config.toml
model = "encoder-decoder audio transcriber"
dataset = "babble in 24 made-up languages, each with its own sounds, syllables and stress or tones, from a formant synthesiser"
train_examples = 39062
gain_aug_db = 10
time_shift_ms = 100
n_mels = 40
hop_length = 160
input = "log_mel"
spec_augment = true
win_length = 512
tokenizer = "char"
vocab_size = 55
encoder_arch = "ecapa_tdnn"
encoder_norm = "groupnorm"
encoder_activation = "relu"
encoder_weight_standardization = false
encoder_depths = [9]
encoder_kernel_size = 5
encoder_stem = "single"
encoder_widths = [128]
fusion = "prefix"
decoder_width = 128
decoder_layers = 6
decoder_norm = "layernorm_no_bias"
decoder_norm_position = "pre"
decoder_activation = "geglu"
decoder_mlp_ratio = 2.67
decoder_head_dim = 32
decoder_fused_qkv = true
decoder_bias = "none"
decoder_qk_norm = false
decoder_parallel_block = false
decoder_inner_norm = true
decoder_positions = "learned"
decoder_prefix_bidirectional = false
decoder_connector = "linear"
decoder_tie_embeddings = false
init = "trunc_normal_002"
residual_init = "scaled_by_depth"
optimizer = "muon"
muon_scale = "original"
lr = 0.019
momentum = 0.95
nesterov = false
orthogonalizer = "polar_express"
adamw_lr_other_params = 0.0029
cautious_weight_decay = true
magnitude_pruning = 0.7
steps = 12600
batch_size = 128
epochs = 41.3
lr_schedule = "linear"
final_lr_fraction = 0.05
warmup_steps = 630
weight_decay = 0.01
adamw_weight_decay_other_params = 0.05
Rows from block 6 of the audio encoder of a small encoder-decoder audio transcriber, named by matrix and row number. Each number is 200 + 20 x the weight over its row's rms, rounded and kept within 0 to 999. All counts start at 0.
After each channel's rows are labels from the 100 clips, of 14976, where the channel reaches its highest value: "lies over" is the class under the peak. Only what is clearly more common there than usual is listed. The data: babble in 24 made-up languages, each with its own sounds, syllables and stress or tones, from a formant synthesiser. In brackets: how many of the 100.
# c30: last pointwise conv (encoder.blocks.6.c3.0.weight, 128x128x1), inputs 64-127

c30.26,200,200,193,229,200,200,160,200,200,200,200,200,173,200,200,212,200,200,200,200,238,200,200,200,200,200,178,200,200,210,200,200,184,171,171,159,200,170,200,182,248,235,200,162,200,200,200,188,200,177,200,200,169,200,200,225,200,230,200,200,203,200,200,174
lies over: /eɪ/ (72)

c30.5,200,200,247,200,162,151,135,166,161,200,200,200,200,200,131,219,200,200,148,254,178,239,200,200,200,200,200,200,159,182,200,176,226,200,200,220,200,200,171,200,200,215,200,200,200,200,200,200,200,200,200,200,239,200,200,200,200,200,200,226,200,200,200,229
lies over: /ɔ̃/ (39)

c30.48,200,228,140,245,200,200,200,172,200,286,217,200,200,253,200,200,200,200,244,172,169,200,200,225,200,200,200,200,225,200,200,200,200,200,151,200,200,208,200,200,200,200,200,200,200,245,200,200,200,190,229,200,200,186,200,183,200,200,200,200,175,200,214,200
lies over: /k/ (25)

c30.113,200,200,164,200,158,200,200,196,243,200,200,200,200,200,200,144,200,173,200,232,263,200,138,171,170,200,200,181,200,200,215,163,200,200,200,250,200,200,230,230,200,170,173,200,200,225,144,200,200,200,200,200,200,200,200,200,170,200,166,200,200,200,200,166
lies over: /aɪ/ (41); /ɔɪ/ (28)

c30.22,200,200,200,200,200,200,200,200,200,200,222,200,179,227,200,200,200,216,200,200,200,200,200,200,222,200,200,200,200,200,200,200,200,200,200,200,200,200,200,200,200,200,200,200,200,200,200,200,217,200,200,200,200,200,187,200,200,200,200,200,200,164,200,200
lies over: /ts/ (36)

c30.52,200,200,200,159,200,240,200,174,140,200,200,173,162,200,234,200,200,200,200,200,200,200,200,187,176,200,200,227,200,200,200,182,200,200,200,200,188,200,223,200,200,200,200,168,200,200,161,200,153,200,200,200,200,200,200,200,200,200,200,200,200,172,200,163
lies over: /æ/ (88)

c30.54,200,200,158,200,200,232,233,200,200,200,200,222,200,200,200,200,174,200,200,150,200,200,200,233,200,200,200,200,200,200,200,180,200,137,240,200,200,200,287,200,200,200,200,220,200,200,200,200,200,200,200,155,200,200,200,200,200,200,200,200,200,200,200,200
lies over: silence (100)

c30.117,200,200,151,256,200,227,200,200,200,200,200,200,200,200,170,200,200,200,200,157,200,200,200,200,200,200,200,200,200,234,164,200,183,200,200,200,200,200,248,200,236,200,158,200,157,216,200,200,226,200,200,200,200,245,200,161,200,159,200,200,200,200,200,200
lies over: /tʃ/ (41)

c30.41,234,212,200,200,189,176,200,229,200,200,200,172,176,232,200,200,200,200,200,200,226,233,250,200,200,200,200,200,167,162,200,200,231,237,200,200,200,200,200,200,200,200,200,200,153,200,200,200,200,200,200,200,200,200,200,200,200,210,200,200,200,212,200,200
lies over: /ə/ (30)

c30.108,237,200,223,200,200,200,200,165,200,165,200,167,234,200,200,200,200,200,228,200,200,200,200,200,256,200,200,237,200,200,200,200,200,151,200,172,200,200,200,200,200,200,200,200,200,221,142,153,156,200,200,200,200,200,200,188,200,200,200,171,200,200,200,200
lies over: /ç/ (35)

c30.70,200,200,173,200,200,200,200,200,183,175,226,166,200,200,200,200,200,228,200,265,221,200,200,200,200,200,200,200,200,200,200,200,170,169,200,181,155,200,200,200,200,174,200,200,185,200,178,200,269,200,197,200,200,200,168,200,176,251,200,267,192,200,200,200
lies over: /aʊ/ (66)

c30.20,200,200,161,200,200,184,200,230,200,200,200,197,200,200,253,200,188,200,200,200,200,200,177,200,200,200,173,180,161,228,234,222,148,200,200,215,200,200,200,200,187,200,200,161,200,200,200,200,200,200,221,200,200,200,256,169,200,200,200,200,176,200,218,200
lies over: /oʊ/ (38); /aʊ/ (35)

c30.112,200,200,238,200,200,144,200,200,200,192,200,172,191,200,233,200,200,200,200,200,188,224,200,200,200,200,171,200,200,192,179,200,200,200,200,151,233,200,200,200,200,200,172,200,213,200,200,200,164,162,200,170,231,200,200,200,167,200,185,200,208,140,200,200
lies over: /i/ (38)

c30.79,161,200,226,200,175,200,200,200,200,178,200,200,200,200,200,200,200,158,200,229,200,213,212,178,224,173,233,200,172,200,200,200,189,200,165,200,150,200,200,211,200,220,165,237,200,185,200,200,134,231,200,200,200,200,200,200,200,154,200,200,168,200,200,247
lies over: /ɛ̃/ (33)

c30.81,176,200,200,200,200,228,200,200,200,221,200,252,200,171,200,200,200,200,275,200,200,233,200,200,200,186,173,200,200,152,200,200,171,152,251,200,200,200,244,200,200,200,200,200,200,200,219,200,234,256,200,176,200,200,200,255,200,200,200,200,159,200,200,200
lies over: silence (100)

c30.119,221,200,200,200,200,200,256,156,204,259,236,225,200,262,200,200,200,200,200,200,200,200,200,200,163,177,200,200,245,200,200,200,200,200,97,168,174,218,200,200,200,200,200,200,200,200,200,200,200,200,183,157,200,166,200,200,248,200,200,200,200,200,200,200
lies over: /ç/ (30)

c30.127,178,200,200,200,200,250,200,176,200,209,200,200,200,200,200,200,200,200,200,200,185,200,200,200,200,200,200,229,200,200,179,200,191,159,179,200,164,200,200,200,200,200,200,181,200,237,200,200,125,236,200,200,229,200,200,216,175,232,200,200,200,200,182,148
lies over: /æ/ (52)

c30.10,221,200,200,200,200,200,200,200,225,200,200,200,200,200,200,200,200,226,200,200,232,227,200,200,200,200,218,200,220,200,200,200,127,200,200,200,200,200,208,239,200,200,200,311,200,200,200,200,200,166,200,182,200,200,200,200,172,200,200,169,200,200,226,200
lies over: /ɔɪ/ (85)

c30.115,155,200,200,200,171,233,162,230,200,227,200,200,173,200,151,242,200,200,200,200,200,200,180,200,200,193,200,200,228,200,200,250,251,200,200,200,200,200,200,159,179,200,254,257,200,229,208,246,249,152,160,200,200,200,219,153,200,200,200,200,200,200,200,200
lies over: /aʊ/ (37)

c30.120,200,200,200,181,219,200,200,200,200,200,200,200,200,200,176,200,200,200,243,200,228,200,200,231,200,200,200,179,200,200,200,200,232,200,200,200,217,200,200,208,200,200,223,200,200,242,200,200,200,200,200,200,200,200,161,257,200,177,242,200,200,244,200,179
lies over: /ɣ/ (25)

c30.6,200,231,220,200,232,200,141,177,200,200,170,200,234,158,158,193,200,222,204,214,200,200,173,200,179,200,151,177,200,200,200,200,200,200,200,173,200,173,159,200,200,200,200,177,200,229,200,200,183,200,200,200,200,162,200,175,219,200,200,212,200,200,200,241
lies over: /ç/ (33)

c30.63,179,200,192,200,179,200,171,200,236,172,230,179,235,200,200,200,200,200,182,200,286,246,200,200,200,200,200,195,200,200,200,182,200,200,200,200,247,200,168,168,221,221,200,200,200,200,200,200,200,192,200,200,200,200,200,171,161,200,200,200,200,200,200,147
lies over: /eɪ/ (47)

c30.18,200,200,200,200,200,163,211,169,171,152,200,200,163,200,200,200,200,178,175,200,200,200,183,200,200,200,174,200,200,200,172,200,292,200,200,200,170,232,200,200,200,200,163,200,163,174,228,200,169,150,200,232,178,200,200,200,200,200,200,164,216,200,200,200
lies over: /ɑ̃/ (43); /ɔ/ (28)

c30.87,172,200,200,200,200,200,177,175,217,200,200,200,200,200,229,200,126,200,200,200,271,200,200,200,200,200,200,243,200,200,242,200,200,200,200,200,200,137,200,200,200,200,200,172,200,200,200,183,157,200,200,200,200,200,200,200,246,200,200,200,200,200,200,200
lies over: /ɔɪ/ (33); /aɪ/ (28)

c30.97,200,200,200,200,186,200,185,200,180,200,200,175,200,200,168,200,200,200,200,232,200,200,200,200,200,200,232,200,200,200,200,200,200,200,200,200,162,200,200,241,200,200,200,200,200,200,200,200,200,200,157,200,200,200,200,212,200,200,259,200,200,200,200,200
lies over: /ʊ/ (56)

c30.92,200,173,185,200,171,200,229,263,185,200,200,200,227,229,229,200,164,200,236,200,200,200,200,200,200,200,277,287,266,220,200,227,200,200,200,200,167,226,200,200,184,200,200,200,200,200,200,200,200,200,200,200,200,200,200,211,200,222,200,200,200,200,166,200
lies over: /ɔ̃/ (53)

c30.31,200,200,241,247,200,200,200,181,200,200,200,200,200,250,173,200,200,253,200,200,141,162,200,200,200,200,200,153,200,240,200,200,200,231,200,216,200,200,180,200,200,173,200,173,162,200,200,200,182,200,200,200,200,233,200,277,200,184,200,180,229,179,200,200
lies over: /ʃ/ (26)

c30.29,200,200,200,200,200,200,231,169,137,153,200,200,200,200,200,200,200,200,200,200,200,218,200,200,200,200,200,245,200,200,200,200,200,200,200,220,200,200,200,200,200,242,187,200,200,200,234,200,200,233,200,200,200,200,200,200,200,200,200,200,200,200,200,200
lies over: /y/ (28)

c30.91,200,242,200,200,200,200,200,200,200,200,159,225,200,200,200,200,200,200,227,200,200,241,200,200,200,243,200,200,186,200,221,200,200,200,229,188,200,200,200,200,200,200,200,200,200,200,245,200,200,200,200,200,200,153,200,326,200,241,200,200,209,179,200,200
lies over: silence (88)

c30.45,236,200,200,200,200,200,200,165,200,200,168,200,200,200,200,315,200,200,200,172,200,200,200,200,200,200,200,212,200,200,200,200,200,200,200,249,228,200,200,138,200,200,200,200,200,200,200,200,232,226,200,200,200,219,200,146,200,200,200,200,200,200,200,200
lies over: /aʊ/ (30)

c30.11,182,200,200,164,200,200,239,200,200,200,200,200,200,238,200,200,200,151,200,200,200,200,180,200,208,200,200,239,200,254,200,200,200,200,174,149,200,200,160,163,200,200,200,200,200,200,234,200,200,200,232,231,200,200,264,200,200,200,180,171,154,200,229,168
lies over: /e/ (38); /ɔ̃/ (25)

c30.107,200,200,200,200,200,200,200,200,216,200,200,200,247,200,200,200,200,200,200,200,185,200,200,200,200,200,200,200,200,200,160,200,200,200,200,200,200,200,200,200,200,195,169,176,200,200,200,223,200,228,268,200,200,226,200,200,180,200,170,200,166,200,200,200
lies over: /i/ (47); /e/ (32)

c30.78,168,200,200,200,200,200,200,180,200,200,200,175,188,200,200,200,200,200,200,200,200,238,200,186,200,220,218,243,221,200,200,200,200,200,200,200,170,200,200,200,200,200,200,200,200,200,200,192,165,239,226,200,200,200,173,170,200,179,200,200,229,172,200,200
lies over: /ə/ (26)

c30.86,224,167,200,175,153,233,222,200,200,200,200,168,200,200,200,200,200,200,200,200,225,200,175,200,168,175,200,241,200,200,200,200,200,200,216,200,217,200,200,163,200,200,166,200,200,200,200,200,200,200,200,200,238,200,200,139,200,280,200,200,171,200,200,200
lies over: /aʊ/ (26)

c30.116,200,200,200,200,200,200,200,246,153,200,200,200,200,177,200,200,200,291,180,200,234,200,200,193,200,200,200,134,160,200,247,200,200,200,200,200,200,177,200,200,165,200,200,199,200,245,174,162,200,200,200,200,200,200,200,200,169,240,162,262,200,200,200,200
lies over: /aɪ/ (43)

c30.77,200,175,249,200,200,161,200,200,200,182,200,200,200,200,200,200,200,200,200,200,200,200,200,231,200,182,200,238,200,200,200,173,200,172,200,200,236,200,200,200,200,200,177,200,200,200,200,200,200,177,200,200,200,183,200,168,164,200,159,200,200,200,171,200
lies over: /tʃ/ (51); /ts/ (28)

c30.16,200,200,231,225,200,183,200,200,200,200,200,200,200,233,200,200,200,200,200,166,200,200,184,200,200,200,200,169,200,200,200,200,200,200,200,185,200,200,200,200,176,200,200,200,230,190,200,200,173,157,230,173,230,200,200,200,200,234,200,158,200,173,200,200
lies over: /k/ (57)

c30.100,191,165,200,200,221,200,200,200,200,200,200,200,200,200,245,200,200,220,200,200,155,145,200,200,200,200,200,200,200,200,200,200,253,200,200,200,152,230,200,200,200,180,209,200,200,241,200,242,200,227,200,200,200,200,175,148,200,230,232,158,200,200,200,200
lies over: /ɑ/ (92)

c30.89,200,200,200,200,200,171,200,200,164,200,200,200,200,220,200,167,173,200,200,200,200,183,200,200,200,200,200,131,200,200,241,200,177,200,200,200,200,200,168,242,180,200,200,248,200,200,251,200,200,213,204,222,200,227,200,200,200,218,171,200,200,224,200,264
lies over: /ɔɪ/ (90)

c30.32,200,200,200,200,200,200,200,200,200,200,161,200,200,200,200,200,236,155,200,217,200,230,232,200,200,200,200,200,201,165,200,200,200,200,190,200,200,200,200,249,200,198,200,200,200,163,236,200,200,200,200,200,180,200,236,200,200,200,200,200,185,200,200,217
lies over: /y/ (40)

c30.62,190,236,200,200,200,200,200,200,200,164,200,200,200,200,200,200,200,200,200,200,200,200,200,200,161,200,200,175,200,236,176,239,200,200,200,243,200,200,200,200,200,200,200,178,244,200,200,200,200,186,249,166,200,200,258,183,200,200,205,200,228,200,200,173
lies over: /k/ (29)

c30.27,229,200,200,200,200,200,200,200,200,200,200,200,200,236,174,171,180,200,200,200,200,200,246,200,229,153,200,162,200,149,239,200,217,165,200,200,200,143,191,200,200,236,200,200,200,242,200,200,200,200,200,200,235,200,200,220,200,145,190,200,200,200,200,200
lies over: /i/ (52)

c30.14,200,200,200,200,200,200,200,200,200,221,200,166,200,238,200,247,200,183,200,200,230,200,200,200,200,200,200,152,200,200,238,227,142,200,225,176,200,200,200,200,179,165,243,165,200,184,200,200,200,200,200,172,200,167,169,186,200,200,179,264,200,200,200,200
lies over: /aɪ/ (48)

c30.34,233,228,200,200,231,200,263,200,200,200,233,243,200,200,193,200,200,232,200,200,200,219,200,200,200,200,200,200,200,200,200,200,175,177,200,200,200,186,200,200,200,235,200,171,169,200,200,200,200,200,200,200,200,157,200,123,200,200,200,200,200,208,186,200
lies over: /tʃ/ (70)

c30.56,226,175,200,200,200,200,246,200,200,158,158,200,200,200,218,182,200,200,235,200,200,168,200,167,171,168,230,236,229,150,200,200,200,224,200,206,200,214,200,200,200,200,168,200,157,200,231,200,200,200,228,200,200,200,221,170,175,200,200,168,200,200,200,200
lies over: /s/ (28)

c30.1,200,200,200,200,178,200,200,168,272,200,200,200,221,200,178,180,200,190,200,200,200,191,235,191,192,200,179,200,200,200,200,152,200,200,200,200,145,200,200,200,200,200,200,173,230,200,200,200,236,151,200,200,154,200,234,226,200,200,168,200,200,200,264,200
lies over: /aɪ/ (40); /aʊ/ (32)

c30.21,200,200,200,200,200,230,186,223,200,200,200,200,200,200,200,181,200,178,190,200,173,169,200,200,200,242,200,200,200,200,200,200,200,200,170,200,213,200,200,182,200,200,200,200,200,200,200,200,200,200,200,200,227,230,200,181,200,200,200,200,200,200,200,200
lies over: /dʒ/ (49)

c30.90,200,200,200,200,200,200,200,200,200,200,200,200,200,236,200,200,200,200,200,200,171,200,200,169,275,200,200,143,221,200,165,200,152,216,200,200,178,200,200,200,200,200,173,200,200,200,200,241,200,200,200,217,200,200,200,200,257,200,200,200,200,175,160,200
lies over: /s/ (28); /ts/ (26)

c30.111,200,200,200,200,200,200,200,260,200,155,200,200,226,200,200,200,207,200,200,265,160,200,200,181,200,223,200,200,170,156,200,200,200,200,180,200,164,200,200,180,200,200,278,200,221,227,168,227,200,200,200,248,200,176,200,200,200,171,200,240,200,227,200,178
lies over: /æ/ (68)

c30.101,243,146,200,171,239,200,200,163,183,171,200,200,200,200,169,235,211,200,178,192,168,200,211,200,200,220,200,200,221,148,258,217,200,200,200,227,176,200,200,216,200,235,185,200,173,200,189,240,164,200,211,212,200,172,200,200,178,200,200,240,176,200,200,188
lies over: /aɪ/ (42)

c30.109,200,200,253,200,200,200,221,200,200,200,200,167,200,200,200,170,200,200,244,228,168,200,200,200,200,200,243,200,200,200,163,219,200,200,200,200,200,200,200,200,200,200,200,200,200,164,200,200,200,200,232,200,200,200,200,232,200,200,200,200,200,200,200,200
lies over: /j/ (36)

c30.37,200,216,200,200,200,200,219,200,200,200,200,200,200,151,200,222,244,173,200,200,167,188,200,200,200,200,200,239,200,200,200,200,251,200,200,200,178,175,200,200,200,219,200,200,200,200,157,200,200,200,200,165,200,200,200,200,200,207,200,200,168,200,200,143
lies over: /ts/ (45)

c30.39,200,188,246,200,200,200,165,200,200,200,200,200,200,200,200,200,200,200,200,200,200,200,200,200,200,232,200,200,173,224,200,200,200,200,153,200,200,239,200,200,200,191,242,224,200,200,200,200,200,200,200,200,200,200,200,200,200,228,188,200,174,239,200,200
lies over: /ç/ (85)

c30.51,200,218,200,200,200,200,200,200,200,200,241,200,200,200,200,200,224,200,200,234,200,200,200,234,190,200,200,200,200,200,200,200,200,134,200,200,200,200,161,200,200,200,200,200,200,200,231,200,200,232,131,200,200,200,200,233,200,200,200,200,200,200,138,210
lies over: silence (92)

c30.106,200,200,200,200,190,200,200,200,255,156,200,200,178,235,200,200,200,200,200,249,256,200,190,180,227,200,200,161,200,200,200,200,200,200,249,200,200,188,200,200,200,200,200,274,168,200,220,200,200,200,179,200,200,200,200,200,162,200,200,154,222,200,191,170
lies over: /ɔɪ/ (93)

c30.110,200,200,175,200,200,200,200,200,200,200,182,200,200,252,200,200,200,230,225,200,200,200,200,200,200,200,200,200,268,200,200,200,200,200,200,200,200,142,200,200,200,200,180,200,169,200,216,200,143,200,236,200,200,200,200,200,190,200,200,236,200,200,200,200
lies over: /aɪ/ (43)

c30.64,201,200,200,231,200,200,180,200,200,230,200,200,200,212,200,200,144,200,200,200,200,200,200,200,200,200,200,200,200,200,200,200,200,200,200,178,200,200,200,200,200,154,200,187,200,200,218,173,152,200,200,200,200,200,200,200,200,200,200,200,200,200,200,238
lies over: /k/ (57)